config = dict(
    horizontal_flip=False,
    encoder_norm='groupnorm',
    encoder_widths=[32, 56, 96],
    loss='l1',
    latent_channels=16,
    decoder_norm='layernorm',
    decoder_widths=[48, 96, 192, 192],
    decoder_block='plain',
    residual_init='none',
    optimizer='adamw',
    eps=1e-08,
    gradient_centralization=True,
    batch_size=64,
    weight_decay=0.08,
)
Rows from block 12 of the encoder, named by matrix and row number. Rows with one number belong to one channel. Each number is 500 + 50 x the weight over its row's rms, rounded and kept within 0 to 999. All counts start at 0. Numbers have three digits each. After the name is the row's rms in percent of the matrix's.
# convs0: expand pointwise conv (encoder.blocks.12.convs.0.weight, 384x96x1x1, standardized in use), inputs 0-95
# convs1: depthwise 5x5 conv (encoder.blocks.12.convs.1.weight, 384x1x5x5), a 5x5 kernel
# convs2: project pointwise conv (encoder.blocks.12.convs.2.weight, 96x384x1x1, standardized in use, transposed), outputs 0-95
convs0.172 107:527450552563542548493578555573442577460442602476536469510438496491545569463547450518526504409461545443585528530433501527531425563519520511526639535445498522566494452452536450494483443486480499510528448469500520509541538496502488408352464455435428388432496472457451422536505550503479485495
convs0.173 091:470430524464440450468472510460490473425496489486565488497530514487490516508545532543609477519509453518441540485574442514482582507549496557583568545345501430478387460514467483406495512424446519465478515537578441532405488528480544471516450529455478436421486642590511443552481478507537432480
convs0.174 097:574470481485542473532531520528517566512482534558487485525494578523555457472532492513540441545452493470517559524356430492480450572477430490511564579418488509461475537495487475544462497422617559541435577453404486446556529637509542468399548460434499596511510536453510504466498402556469533528
convs0.175 107:587527522414537575511564423404501519458542500471463513457492634520520561483530514462436511422435511447530538404485401493532402565461515448476404516599436457474539489471515531549555509442451535562491457461508525455587509490458474526491606455529581460403490564485505533450508469507526521509
convs0.176 096:366421453570440587557482511464425411495550493425563551435426393585535570547452460468488536452570488541606484511473416487548519508477500542491563519463537501531527476507494546572597445561506561479502556471539534463511511534495435484489451575460464500497409527469536491519393487507522460516
convs0.177 097:450470500521419548574384489397479486518477509445453554543535491479475537567432459511473578496570455564527600490499504544447521499485516469506497483484512463580520525520497556561526421484474506592564530476482557503457565507426502445508474520505497432409495424503537579590420502601363535584
convs0.178 102:522481518600520591538567579451472558460493435501593589543484598464448491501499511473571503505477597468498474531477643496472578559508539506495524453471474479429390530479488461478542436555456538540420477477513533457470547465479512531386474495531451522462484393531441529546462415497553425529
convs0.179 107:526550497553477492492504457457459504557574548478412513588442491476449518430472518540396499506498437489455606493471508566466526539455499427510377470549484510571657540526506492586473498471461441495486442527455558542431591440498530443529514477506530446520517441450523615556530470459459605497
convs0.180 098:474534518509562494516490495504469433466506483520556470436400502489457571478538529536492571518611484465559498518463516535502581417391554517458520469530455535519486477465472560542548457592412505340548428452539470511566489448516539512449473561486523518558424558482464378384466440470497445488
convs0.181 093:575435486525502453468553488496515567521429581560504573514608545487542501425507552446583407451475572425453447462599493531522474484513478478506512561517555455496519442544521472473464534418541472616452396537465465485516427479510465446549549485581530561471458408495483553621517518489428475477
convs0.182 105:537515510494560596551483538481564455491576506520522506504531458477490453432495524409464451460406538434466510481528399542494497514482511518438398439476407520519548507430453593556523421491495486489564607457477451521454601535500543555448543549440538617568480578458461420474443432503543491472
convs0.183 093:474409482552454493521538519512563561410481424578509492444422482546570472487488542552519535595462499512588568460538544441461450431481542528465421517497489509502567570464509456555455497444477454516466509523496475515420507439508498546573481472475454464465418604413587569471610560493401427525
convs0.184 082:492544541604536535426479478543475401486475460461451563520585568449494429574589410507530436489516537465491505437493546501568474519507527525435549569562438457450487510517500464424453548548523450489516480516439661463557403473467573554492540522527539436544464424506500451450475421450491475448
convs0.185 099:469540518523485634551480561491515516509648571536581480509440497556415513455558465516567463509475495423484524525463520519554535468491471503474610423415513474491430534458430459532480474554474476451532484504523581586556562539493523490470503550399454582497564595461538535461483387472533486524
convs0.186 112:546509552466550514558498422483500568524454591540537536529639578495442526508501520517552468475518471496464450523507574511567435551502499499518538381474526543474526427487409543414504438417477471496582469542421525589505514418444497511581563529519604523490491413466461507546458397480503557542
convs0.187 105:522483491393503481501443384472478526420491519479403490471542582525438484457437454488480524462578489516544486499510372468499425511473452474467564502446535487617557580539465496460545508417467538459467467463367518516577594497548555511507550511487568536557523552580479513451441500573546484560
convs0.188 094:422600484507441474569434545460528539515495488473545510475495510441483539538439460557478555472573430677538590409417475525442405413436503482439467447539512455547472472528515444497527462514539562480509380554483477524480565513485483566527460475531465414499498567508467527488464493585563463504
convs0.189 101:497416475483538510486467490478489328501568456537491560493467455565570547523566512430500494520451524430429517467489407519418518537503556498486491518457582438502566467532470545530539504558507505518567575431556541411430471587460464380416541544464610484447479572515517510504483452508472530446
convs0.190 107:582427487525555561525438468497468475481428532552574435505473488589563479499463542506587465385564488520550500523479432530534537523533498487577530536428369499411477533457494427506455513513479496408539501484532543557570526455484486533429481520510463416534470687526493520542438475464537499471
convs0.191 105:565502537531475606421532460515504498538491617491499439487474607439455502475482488482490509459526408557435544455563496555579429450427444511471459565385588507437591463431447544442509490576472514530553485483475553489464531525514509478498482473496525599498474426445553543556525379508445476551
convs0.192 110:480464513585422551497524493451558506463518518512557539539516578523474473463530456435546522455488518514499537445541512509535571562440464497539343408499389507405513519418533469497465481427515471444419616472462549577455504540485473546399555404496518492405495590476536471468480468512550502548
convs0.193 090:452529459470461478512499509570449593470410474552493486529490453522501521499458482507567459540593515482562440475484425507532528502481529470443558549475485483421417405437567500481420533515585443397480510489383458535526417641569491518439449570574563508513457559520512433492532484553581522487
convs0.194 093:494487470415406528448504577546468517503354534471428453509449506417442453518515548635488493528582557524523532468461479484495476411491480459533522551554595484524481495482585545583569550510557515567501515586445459496528438519502519560544405486447459531518571485543499543450547517603540475541
convs0.195 097:450556505543485472422567497534490503466394449530492457466413474434522515457528523589477529569550521510493554504424460460552428425475525495484447524490403525472435448469566402506414521536604461434470485534467454472574544569589522532564471534474483524607528549534459486394535478485600541494
convs0.196 101:500504581464481544547503533519540510433492493491398536442564537561446484504475525432481574463535598516472522428529434472468662458543426539539506487368450507421398547518457424475524549473507533484522539507572439575542441461450465501482538437492587497508543471503567491565536551529472436540
convs0.197 094:571480512519488600533524532536547565518477534472534551519535551473433478452556563481448474585474604479476529532459427510495606470521424473500500571551455594454428496419512394436512551467478521509505594541441508511532477542491522503483529524358541494520543371467499460414419460562479520505
convs0.198 092:419540485526510590578399551502499458484558445446565519523436450513484510578494479530493582426558439552514502472440460495497423486484560459423449418555461469533504508547496465482525523529525510386544431505566549441532535603461504579496439561519542503558514559528460387485418406499454485437
convs0.199 099:575501501456503525468490546441435499451544512536422516572472488516481464484482483483536526553524486476486603396515537536576542524546451556515445548405498578460446516521474515558454491482446533472462617583645522569498409489435591541607497464436522572507559429504543454514551440506493497557
convs0.200 102:514481566511621544526442563555524500469650555518487532463516515597522521579551474412476531450433527472500477496474514476536509451504534541461456540470464515444572475445518517590546486494470577444570465496466496565528532462474431390379559482447528490513453597395469478506495499440496410491
convs0.201 099:524595508511425528509443548458454493472481581452517449523446450396503525537427498661411519447476456584524500453477545530526428447451490511473481427548473488514543478498532491483484457498490492551525439630513509547552618490449560615502415442537442519537540415460468531447496474502531525509
convs0.202 103:586527466451448523467525509517507508477382559474450525508516510450547439499511521610529416498507577536451471447472466476456491455521489460555504513481526526475471469483581518518532517462580487654516566533493475416480457514504503632615476442432515510435545419505567545395560549558425477529
convs0.203 104:511556505518522534492550397432520478463537456505578450395540602467554518522478526587485476491492470496499453500549524500440352496482517549497476434413438543565410538532459493500534512468567504502468474461423493458535553464462538526482547544426572602633439477593488547431554489460469526498
convs0.204 108:512458472460579482478493494545462544532439572519385555569466493499460531564503510401532426571495501490536488519456521526498600526482557389565515521555552468463536466488522445544472548466438476437490669493476438524567555551494527540513471537480452367500505478466495414423416524523451484550
convs0.205 102:380564516418479492516475523517562505454446441494517524492473528450477544594491520588528520391481570518462503438420513440518480524465513460495446519593466518497574523541542534454507661483534544445495446493445543505576502647518460533556473560527562462518556552534475453432437466473556551529
convs0.206 087:515576535531528481422530481534518553463455442500510481497469463480461399388493501483566525458486569414425526539434389470466582535487560495472384447561368519542503574529539470475438537535584523463466523461489490498565399521472495452584440447504530567503547540461522525473546509508595554481
convs0.207 099:437521494522513572485574518523476516527507444448563509428441588540538495535517551524459476510434595522534580526495542537487449507506479530625500431538418551413481540520525571539520570525478557483561520523479533558554540530465480497545551408521506495534428577493496508318461431459396461541
convs0.208 102:539505551436577553541513452396531567502475597516483447483563560474489481537479476589440505475512500478480480441451377459572518532460455541520478515553419514472546489510442535397418527453487441507533544502474516574562496509488479531464563499475620501477484495459479458354438375503469524572
convs0.209 109:534555481465416452430545479579502437493432484559433473545538558457582485454523481526506437611532535548514386436546528428408457517548488448472489544472513468454503473586520577547539526526552481555468539440496423450526398504485530539564522422502497556485509464537592493465597591456522461440
convs0.242 113:469505516509472531437417425466456377516598525459444426542384565479490540434493508508409560572526402547490508496489533535464470498465482482464416540493484521562638521592460556586511478548460439498537511526465566457505585450482526459419518452449505430548498487446527448474541479492431531487
convs0.243 110:395527481604445482538522557542542460434410506512528488437452446553523514585427460467703466442537502468492476490431425454527473507552544458552513493423545482500430509515581449453545562493547517434496573487462492484521453569508467461508498597558481457522504492553519465515430439459533453468
convs0.244 099:451495592476426510535552510392482504503473555517484455433544491535535468590436445536569481462557564533467525491516483468489465522466519493444585502552437525523454372547482462559521492503412497449479419546530432503620522521500444429510576564599583541571509477483399532433424479495508453481
convs0.245 101:469513536465413472503512566525481443455439438479490538461621448441520425534474391452663459458510545521564459516530492459537519547543479495558548485564509530453433483546506532425577549499540514513493529409481538537524389505491454566489524484550555521503540572615454428508443422524538534495
convs0.246 107:542468442485461476457433455432537483479406507433436503626488455472529516485544490514503514479484460539483563494479541517511426466540486534549558469534559486540598508517540552501542459560443549530621658477520499428534434493498456449460513494427448410405443516445541480513456483515358523482
convs0.247 097:391528542487499501574504478460551523493521588460515498465552562550430482537429503527547445506559504510525415534373532460459453519494472471588486527479518540539388475540491513506558528481563498450493493510343523493580466547526492485472534614596483574560555504597448431436485436532456512494
convs0.249 106:408516480440481462494578582445512550462475507472519517429539460490455428485493445529578475454517558469499430512508595496544613532531479398589519469510458512454353438534528403419504489495492570511529501480434480511477480566506517532590519484570468408521573514590509414544453555537502469494
convs0.251 099:570530538548472457490488438498474515509565520475455516578531565383433545494464479505408489408493432502527547562472474549465458595513474480529472500553536574498616532492501444473474503504501405491515525590386563551481544425493435397510514472495516462496522418392470559469448457468434587528
convs0.252 101:635469569567451485484527465519464479528508493586517562580509514532529460450538529406392470607519507419427493426569463511444502496480477465459434510494499460483561559511453519492463482486545476580491475510605482525507506470509597532525526412504549414519524562497560536508563657503445534521
convs0.253 099:518485492563520526491386530537521381464522447410501534608470428489465523501488518507403586526509338524536465474442514470452413487507458553460443493555595480508538528575483562560559498525505556445526600472531527431491603454549444479454500487568460495448536585481488513507551475512500518497
convs0.254 104:488515526467566503431436489487558441472459490470589429391475656448534487528560533528575533579455487449457477570439597490518509516537486481522419510460496542429434515547496454476491538534568505445452507482413465446489448568503497497429522511474459567488484501617555463434553573498608490523
convs0.255 096:452440497387562504427563441564557451525562443510414483469490547501457500448574506428520455606500483446369398447605464505532648478524508532480520549479501527452516478492515465479535492459512488573461568450498515534539439507483458509425555522433512448525485506545554475529517563545440578528
convs0.256 098:416551479549449537532529557496515476498482487514561538414474508481564424575447479556596430462460513474573533471435574467504499484502447488519475413453509477578418465535504528530509531556455572400597570428504527531490506495434485520450468605572480505575459529555489479572396387467492438486
convs0.257 101:412449542510561493441452547526468487472421432491539449504412491508506402481477485519532434486545529440518456427492550456495463420556512487555469529569420519522500428572499544496489546527568454510523549481486462454467406567519527500428437423570564626471482621601513425473481546492575521461
convs0.258 101:447462509524509490516586462516499546521553504500520538606432504508500475498515528564574481575567385503446551532589510552568507514543572492559574549463479461585463454545515409553402519460494489466540473448444508526463465435468545433447474506548527367377547550603484465520552545479487477477
convs0.259 107:433503546397540497525531523424512518493443514512475495483554563526540457507516499543621465474590618456472474437473591514467586505539523403545481465503551539454473526528510558451562463463533565558480495432513527439505416424459471570511523531544476544406549446644541471481515484554409494542
convs0.260 104:477566495497413484522545555497491560520445619460575509435567566506519452532516544581568515501451572586596507462476438426534479512537459466465494552544564461500449500477527389417491438445569536536450490560488502569457467479448412488489506422503504435470537479553438462470544372536563496461
convs0.261 096:386463531434475478526524574437478524486435523438521543495482514560456497540476569471577552485530510557531452500409549484502394495523524467514548569529583533535490512520552476437529552510445548384465465482411500497528465633501458451456530538543529603508516558639412426447505496515510462525
convs0.262 104:493549471524501624479499528444560523491497508499578462474510508530540462527452476534483507450500498471475532465507464536575625491484493528500485521510356527370476566498511494429454580513544450544519620474501561526610412532451459548471503513491607430429470441443461446426417481528441532504
convs0.263 089:551521497489549479452505436538457618547403535523441510559577605448505517501568534473431462568515486462471401593555543458538487494481441492487558551490479480484439514464456426423417557404530416559506477568507446575533485434586468441516531463455493492428546449490419520485467586494519508517
convs1.172 121:481504442529477504545487562448450456605483437497545435611470526553426526503
convs1.173 076:441427497467439484464476505492489430645438463435513466519440438472514510468
convs1.174 088:464490591472387446502587518462414497561500521425481506468552470511450527538
convs1.175 096:495485525528514457538476513498550536332547525506489623520494523449503453521
convs1.176 093:482473485494524571486478515487656542469430432578492440447454528463495516530
convs1.177 094:496461502502488541471490474408600532513443360542488462475459442451460536528
convs1.178 102:473502500494537525526483511468529538426441495438506631571480513476366528522
convs1.179 113:392497546518566425475529552605427425474547551469450457510519502487510499527
convs1.180 091:574524457478500586504437521539598494463532550609500461494502530481443433437
convs1.181 139:543525524520525508495525522538529521543526507471442417406390440447435448417
convs1.182 115:528495424529533477454510458544470551402583485473495606452458535478461420459
convs1.183 111:572459351400515565525475448495543520507485468513521507462432490492508456449
convs1.184 058:519538537473474554543507467504594622582577557445467512472497542516516545554
convs1.185 092:484482502459461522421405527467463409571529514558558576463496470544444571481
convs1.186 113:524512429484475524525462466481498497506438543536514372437607531543483530594
convs1.187 121:514465468430487445555536534486517548405571528518427598424522463552505555482
convs1.188 111:351403424420418507490460450438510504487496480484485497481471511487505524530
convs1.189 129:584547415425457537563467427416519528498450444500468441518533464473495538559
convs1.190 109:508480547468484412428472522457468492525482427519532535474463548611378488477
convs1.191 088:534447494478503526517468488541546591387510599450488467488523511414542518585
convs1.192 102:515524505527504437500508471443520562367566538461539614514447489480511428487
convs1.193 088:403499520483478431540468517530380525530560536392485516540523443497447479461
convs1.194 114:504521531525525473465471465480426478504474471445446454435420446438426429391
convs1.195 114:409482491495530425511513544533430506541546547475507497482480437463430407388
convs1.196 081:549507568426452509533466433554505536547422463585566480480404541549488466499
convs1.197 078:476492622569524466457507462465494577379486475513536575490473556517479463463
convs1.198 101:546544600558520517504581555520492463412565566515483479533535502469418445448
convs1.199 104:506514510564523480491554545467483536466478343555517494494521444500565564411
convs1.200 083:445503564531525449469513421516460550603395500469554533463539511559542447458
convs1.201 109:551553549493484547522532464484502529542401397479525512431393471469450455451
convs1.202 108:481502505538513433433419418421463497508510471446436418432408505521527540503
convs1.203 108:521491497497507492481479495481453451297469472473446416469474519510506517498
convs1.204 105:553527485543551426517541485453480377425503518412454562464450504552490552509
convs1.205 081:486522582549528498462542503475485470587492474516455493527424556467401417406
convs1.206 070:542508490547535530433386443479590471460506463631520496535529558503499500513
convs1.207 069:398492481555515494495423541440530585438514468471562584499499479516563584522
convs1.208 091:516516496471490508539440493486540544302556540548479523457541509530481504505
convs1.209 105:394406433406397440472474478421476480483477443477494502514478502493509504518
convs1.242 116:502438424520609533414421547579556467436510551525473455509501522469473491523
convs1.243 098:538514482458460536519515452469571497410544573511487360523560524529436494545
convs1.244 078:497445374408420538558561511536475547509437488496480496477489435509575514521
convs1.245 093:461419481435460506466474445419554459550436413497452491511419516506543581502
convs1.246 117:605586536443380550484467464457514446445538548497458469531486510525534514453
convs1.247 099:541503403471417531518402435432580527453578528493500531467468453477512490460
convs1.249 082:443463389458447497543476538527502501373483519444514501470525445489423444451
convs1.251 135:613612511437411533558444451409512515477527472510504502472466513536522522485
convs1.252 120:415398384414451492493437450440505513442478456512529481494467511534507500459
convs1.253 098:517493448524487531507431504448575595365508462523554419479466522499457464520
convs1.254 081:446533523525455413477527507423398495481590521418517532557483421488519475451
convs1.255 087:546584645578530518516566486514497440477434544533513499460521572522490482494
convs1.256 093:415496480496361446459460465439504463460483492526536531569536527543589535520
convs1.257 075:497591482498460452424453471451417485576556433481475528591483442464532507455
convs1.258 111:473533451527493517487523505513470546383642436524440590451492479511488502501
convs1.259 091:535454479488487608441460507510512448521611473436519519560498417471437472434
convs1.260 092:461542519492475528521525516475499510383526491589530389409580511547479463533
convs1.261 102:633520393422465582511449449506527530444479549503528501477518473504492444487
convs1.262 124:514480481486475473514608520465476453679462500471492556530451502473459484490
convs1.263 072:466457434447421441455486494488406467507533551389504541535545414492523531521
convs2.172 097:502500574591484520484605539548509540501499556481523500436500543473520455448545548541471455468561512572475453518489502499555487578454476508452543526485468468440525498482507406458575533455544497554395398541566441619501481543464468480458460395502462490323472427523503521465513464421476430564
convs2.173 095:591542591513507459471565511535559420573578533401511571545462471603510537510504459486542498553471536474439564550482429497604478462445487508560573475492541567427502505503492473461530559555532444515502488473552524540514537552445543443521435502500437579457494555453542522465345469442518429573
convs2.174 097:521529527460543480567521470404518442489543558453501560536496505462527531464406452597473466460387412563471459488523474516575524540454441573465515471500528468467566396486443484487457572570544475540579547442515561508503574505559515499484409527467515508448500465430542477462432481383446511630
convs2.175 093:515472519512483390578531516467398416522503530425446532563456444441408438523398478547456539539519525501456450574471446496518536497553555568475551497440620539498422546565523483440468508489473432427554453546519574440417466488446537484572450466553474535453459495460522450464454522545507421561
convs2.176 101:365427467417520453588399501437523519475568539557454478446604585519540502430518470475493529417524466560529473546496522582495599539464473461488434471446479495622483511500431538540544435478444494510525571504449518523460562481401499474471489473529522417502456451458495529433546441503426527461
convs2.177 134:426475495419472461498467531506487460521564562481458494507591547538487544497495467554573471542545458560495499561496468512526498504435472514562453422505492487656489537497416510559582471453421464467550542503523572472453505585391507430438542550583583477469514502484520462499449392520358522531
convs2.178 099:562610541479539531527478512470402517449510542539480535491479548406461502416444407413482527400404488511481473488472489604509515524572610538558502481525470467470577516474460397504479513574515459576457554457527446569490467525560447558568451467484548504431492454453515448434514498449462473411
convs2.179 105:487513465389456473517538475408608456524481554507504430399467489472550456524480558478496490548500611513522431516509487516570464425595584441553462489577522495474542527571491481501520454588582559483541433469487489488513533499514499573437431471426528514541443505596487493438598424425466535434
convs2.180 105:464559517464466500530453498404530497503523530490447555553540501566405492514499649488498546550496474568482443589499501520462573582450488519540499459535475546503571511542519545502496428544474449490556527422513575614479507489464543501403481433540507500422606463440527560558452426527427459609
convs2.181 095:413459489512449587539466531451564457534523535541575473542437490452523509490480463561404438480516414463478445379549484538487547569543555573516466511423488433476587478463548477455543411542530518510553491519497490434591516449568538528552486547459456475604484609509488581583497463550500571491
convs2.182 097:495466551596514463465470538541419485613552412429520575490500528592517464472415524462484496451507408543480440509527480471457520488532464578465541483466578534478548545557450384473505537572521556561462430532546545513472499492436497514469412434525512524371444491507539418485548493534512383467
convs2.183 095:607520564555616365489526411495521527495521457463513541586482452488439516471544473477540557492452520439460445559446473494527432445474539596443569551487452481471477462467507438445451530568564468416458480557538515620473534493493477453464495438577513560514568472476526451472491550554571418502
convs2.184 084:469487405554480487463491463492443510422508528614443426480535515476502563445534492434468523526480497485594557466487608490486519554425503455459399507499500448507534499540561455570406438521411428471451507467380454475490467524496499405476540592521501411500438501510427482447523474539425595542
convs2.185 093:555549542582510422542477547492354498537536520453505520560486518489407448505595509474524419555477492430461576482550444499444464544517354473495534449496503539499486429519443490488528513457519445487347444571543547500544499513500453488548493428504517540472576508434534522499524459564523384548
convs2.186 104:483527497513441499571495470400489574591532538503445500543550515542497537433580395468421512419487465545480533574480533517454527574431576508585514470566511553475426526444538424458516445463508484552501540480478478587479570432478494569448385536438448518417528425448531482446465475518431431468
convs2.187 108:475567532589498415426588531516548458508533501547518556568515458464450464443453459478505505503475519437469429577471509524416513541530525559435538545477601507510497376516403409472526456450477432371550444540503577501441521462523473524569545521574437546550454514459529451536533556505487414486
convs2.188 098:526517546461571535493494521503502457546535499400527480487519514547517409478536480482576445562591480518444646514551457486534496504529443441635541507473524468466443487483517550423599400457482580538494501527552500387393475606492481505435478434445441536461436500499559445504449503479497517524
convs2.189 150:487447507510517397562506565388515487482443527444529477516508537503454476564487549546473486613538539527531349504371474489536499403489488488424463524598462541584501420587523544565437570541466511495536420495516518483575513507475476502422452524573542508507555502491479485408553449505459534533
convs2.190 106:516527525568484410537642435538507494596558540512499573547476525595436516467545483602457542510505500543468486557488465454442362498529484534502538436512548523478562452502523420505512577499527567459408441511528513565519531534445525505532457442487558539501462498508532533558526578373465432565
convs2.191 093:467571496515466469561551507462568516514546457426499539489504535548513549450544527512419512585532458597478449508492506439600563513577608598445500559512464528504469472533479479491471504578542465470408400444498551506433521506447473569446451425378479501531414452481528420449555453489516465418
convs2.192 110:530563534583510543487441479552573459457499423546527468469450537393523502569505427550487536469465458560489471512538485504449429534481584577453508559492548483492422583586574530474481594578527445473576526549532481507541521474518434544504506461346558491395518438479507474483453582550487471555
convs2.193 096:499505546452471503569531463422528473528530647478470542512579543499422564592358468545483495527508457477471476503444499459517486536439524567540502457490580493513565521477450457543533510580426444444498474537522516446536612476410541503471523571520434547524535447440509436467528479550434457625
convs2.194 139:598507534530587454522500503505472534532531496489452523584449442529449567480524522488395562512443440444463452568465552549520524554506550597461566571441471427467512505372458493485478480535462478515397411575539574550474599537496499476423485463459462466538527498437475531380498538447490442530
convs2.195 104:504500497543484419557463469414493582539507605521542485530506544421473631479479447456446576480471495482487547489502589533485632485512531535526492467483508544556511466483538443555414470509357516524470507478506509513419576448436494519482512515563493479449518419411503546402494471557401434545
convs2.196 091:538489536489512459595569438470461495524515540495505544531517551430506478368518614592454501524505513471469539484496492407449567507548453510523528454504604442486463510506562354496499531572468561561583437481518475561551566471456535515511441514445557510479600438432526517514486470428465460399
convs2.197 106:482588536507507485463484444592480422470483386521471503469482485550492433563451580407561471488493476515478445525570477495430518514489594420433525453511547461493433546516536526485513556563495492432430532504539453522576479512573453490578450439570380514449442457536515468478443623451573445538
convs2.198 098:508489497591431465472561578480453521451423501506444453572552429493466583615505513525438549423444520461557419484433593451468467475461489481428467516564430556519479460512589536587388543547441498505479482595454535585526557507485527549479521588510514507528522484493446543467530480482541416557
convs2.199 103:545554489488477458421481537573527516490493493547493490456524533603554523452450411404480488428415462597479426533550472589403401498569557517532514460521572524502465443478564534531510527494509520570519520546526434548589438470466417520598496486526483504494445470488519493556467566582594519404
convs2.200 099:506468512460558473522572523586598503530552545554486499484460479509534448495444595509453529400538537450469491477518470497439448464480423553545528431501560439478537436495519525507536480441532506436521421387496463507505408535512520434531600511483496533566599572529535420549540529420577478363
convs2.201 120:472383546494471443535493522394528510467485532497342449578608530483458472523516531501529541504509576476499526483392500442502512471437499498469525497602516500589476417556545442515540574439440455484498592448476494561468446582444465456468514526500568503410551515538494489610468453496541510520
convs2.202 097:611477552560597448446560483605539526544538470460460498504416477447416542516563521449454502520391447485470501531489478518451511517430454613563561557461505471421476509441446554428499554533549545496479495520591578486552473549550484459416509476517475497496448481394505528445529549483506391521
convs2.203 099:448575496452475481603468559449443470464501538466457486553479487494517470551472443388476488462468588445490468540495524518557508469473540387604505479543507411497502543472526433462488452483515501547582573470493402591564479556569557581580488542620452482458531506568497488409484474576538498539
convs2.204 115:523533490570498509500563462571496499532509433523535496471500533415523536540525541607562533533418474592487506558542501402514432552488523552450510418495509471496400554536481343481487596565531532389441561550515515452545511500512478526548513498354555506565499425496521470571533490539510479464
convs2.205 096:549540483460498503447515533468489545487490523552429468508486479424488588597407449439486603551419512475503495621442561510515592466415550535467534485497474436555468421507593450531415491518391440568470533510489527462495498556546555515506538521450462511534537452451456477397572438527562447541
convs2.206 093:563476466511526566434600475628521497518451541515495451475473474540574425564535512457521474484550547494487491432508457417582417403514465502386513576538512433501551535527515411454461581491566525485462490595512453491521390534549490515492557531483501485469571469472512419481448494479573485386
convs2.207 088:520548537543522513478527456483541428483489423445502502472506518463465520542546541437534417443546537487472530544543432411380426460443558461531537525519614429473445491522420599473567475474509502425399503486541503495525417517491506510520463477549477535429429531500540540486419657496537400495
convs2.208 100:457524497491454483475467473525537505433511511488468558547509470429557530484529394446494538553487531482476428520526501414510358508568569478423537489483615467510494516556453431501529523468431527398481406584529529494487468456450444469566457547528408534582545471565534428554536573501551417585
convs2.209 100:576533502603556442525490545508457477529526397505435526486437463463536484413478533532411575510448496461481552521524571518488536507472461555582533575432501504419568563455533537432504600466579512577445455568554474604457474459533511454498440399488461480476497554493493461373565521492526481486
convs2.242 113:406413478447451481524552560392487461498537592540477516484524525481494449534496523464549531636553592515514529474477503464435547509573485494535463477594559537543493458587520479521477437480459475493542418407453420544551524514472455513450452554378575521530567555523490527500571488536443595526
convs2.243 095:532457525493472480472544574538593487489497529492463486441532551414451497557558545444587501377577430558507466469535484584448583458446407430444509472538519430527380607516511583522465500467528440524484581444452488465462546517501540460528547496446413510538503459449536532543522532563525556567
convs2.244 086:527478555547540544537447505534453428533563450456543502467492513595544512537532574451526434459503553567457505425492454438571549440491402483525548528533520451474399559495369401458523499456520652448541494517547616552478516530554563494499559524549555526442473471532540502499537524437486461537
convs2.245 092:526499535502523442491435551427431511587477482391498587475458537564517452462454468533512464469566455493451522585505444501576507501560498449504537448495485455492399533484439533425519479489474653534477493422565549542434461584455440535439414513534510563403453485479526411508478475544444490422
convs2.246 094:524481556606494419473610554486399518558556566530574547461529566443508545483607538572483506497516502546480448524487498411566534412515470537473487511518496544499438538551411416482490543513531589441508435499531461520543523490531556608439433539467462543474519432523510385486448470519462530570
convs2.247 093:463593530515452548519478494455542484569511534481527543475475506542565421431559413474547398498526484500479492445581485592513572485473544475484499535485507462521361450490519618475544362440518472463571522532532505532501550517468489407557444523492435493494598482444521437589529452561519532570
convs2.249 090:579506603573491398544483471487443444532504509487523538587470518528535475474519526509483523432524499447441506490518396509596446442552469493511518482492470552494528534539450482460594480519627622477481504485599490531521432544477415438541511489442508596380504455474589523520432441509429470479
convs2.251 121:442486508493440488555496502508438553506512564513491458571547465494472521564482491635486567554523516554513398465392485512513409458543451520423442483559354562480593497500472488555468510479528508369547489514464522516595491446520454476494488554625475546571527484559472441500497465565542510466
convs2.252 120:539454478567479393455534460480471442432448504524559541512465523434431510517476522502480497503504561550481513512425449496459461357518474505445527528592453593517560488583559576563484538545466501424466526468507492535555451587540478601496455520576542563481567467452499391501410503439558459574
convs2.253 088:484473570473537443454524492477452332534612527409480652530523517576509487441485506474460433506507525447450490468464447467523536489507493457500519580515505534567375461531413582545571521448471511515481475404559582466466523584524511480406543509505559563486502531504551497548499533509501522519
convs2.254 082:490505559474552500534523458427538449629579484498510579602483530541371499418498587506522525508521512499452466548476478546480603513524532549589522488522439549452535541556504533500539552521448557447551520555533576533516519466421571557407548471614510546470478454445538438492497504494475388517
convs2.255 096:528488544467486479494454481543520535507561516503560550476497544487539468457523489393492503490616524525474646423584487571517600553575486417476514440441552533505430566479478430439581392457474554567595474490504493401471454458558599451541507528441474509511519500547531528438532533529553511507
convs2.256 085:477497590434475430479507508460552482481538506521477474537526529444517401504532506480501424538514554468441580462535412441546557476531485418635533451530630539517503446491419521424548487428597480465443490405587513549447507521534465487511501439433533586438462446500571432483526535527467522550
convs2.257 092:490573558543550469426494489431507424527576519476496631590492523571472507470444455514515486479479426472453420567570487538603489568504503504463524461533533567471566466545511471491575554517457429484423530496533598502523427534506430530386518473566431564542487452490525444522413565440447470529
convs2.258 116:547562517467482520556543495469433533591522474482515572480475466468544443526560424480505415384434463521479448537476439563583539487561493503473513509524423508499516482457402593501517503580514611466361505453514474582517539563461618523436554431529548509533487482557517488523427520531540496429
convs2.259 089:528584534538526486546489449447583385488522442423502588544453517428522454567447449448561392482522458511467560483558414520473539434501529504500529562544508546486493502565396466470524457550507473425453571506531547503473477566555535456560452466515502584526480554513542522615469488393478411548
convs2.260 090:457530467558450448569490531551611505471456438547512449482462515453452481460552494422535461495584437568489521533476512446463506431525512439406493490503496487513603459544458490547463484542410548485601477557448449420464490469525582522620524530614542503549476470567529551494543557539405587486
convs2.261 098:467535489538477577498427512455508509500528457550509577477467529490446485520441465507519505393496441526473480480498488561407534502527423564511495497489492452498560543523395546483536401418481573630576549488518486512374494448486536435546493525411422491556569446528525509613534467425462568578
convs2.262 110:513556534499557534500407507428431517466533439437522541536444478562495428566443480541468505446512489543489579494493453531446516535491499525524501516528397471466378506470568571508464475567486467588507586441478530553508507592488552614484471559480570460443417477478514417444561424552410585521
convs2.263 097:496510488501470509571435501439451499529549522476407556502532457447549581546417512528484538448474483450473377593474526552505650574427443502450516400510515574518506463486476429496545438566430486456470515536521592496505560441442459565476495549512555494456534456481519462490499459457520389596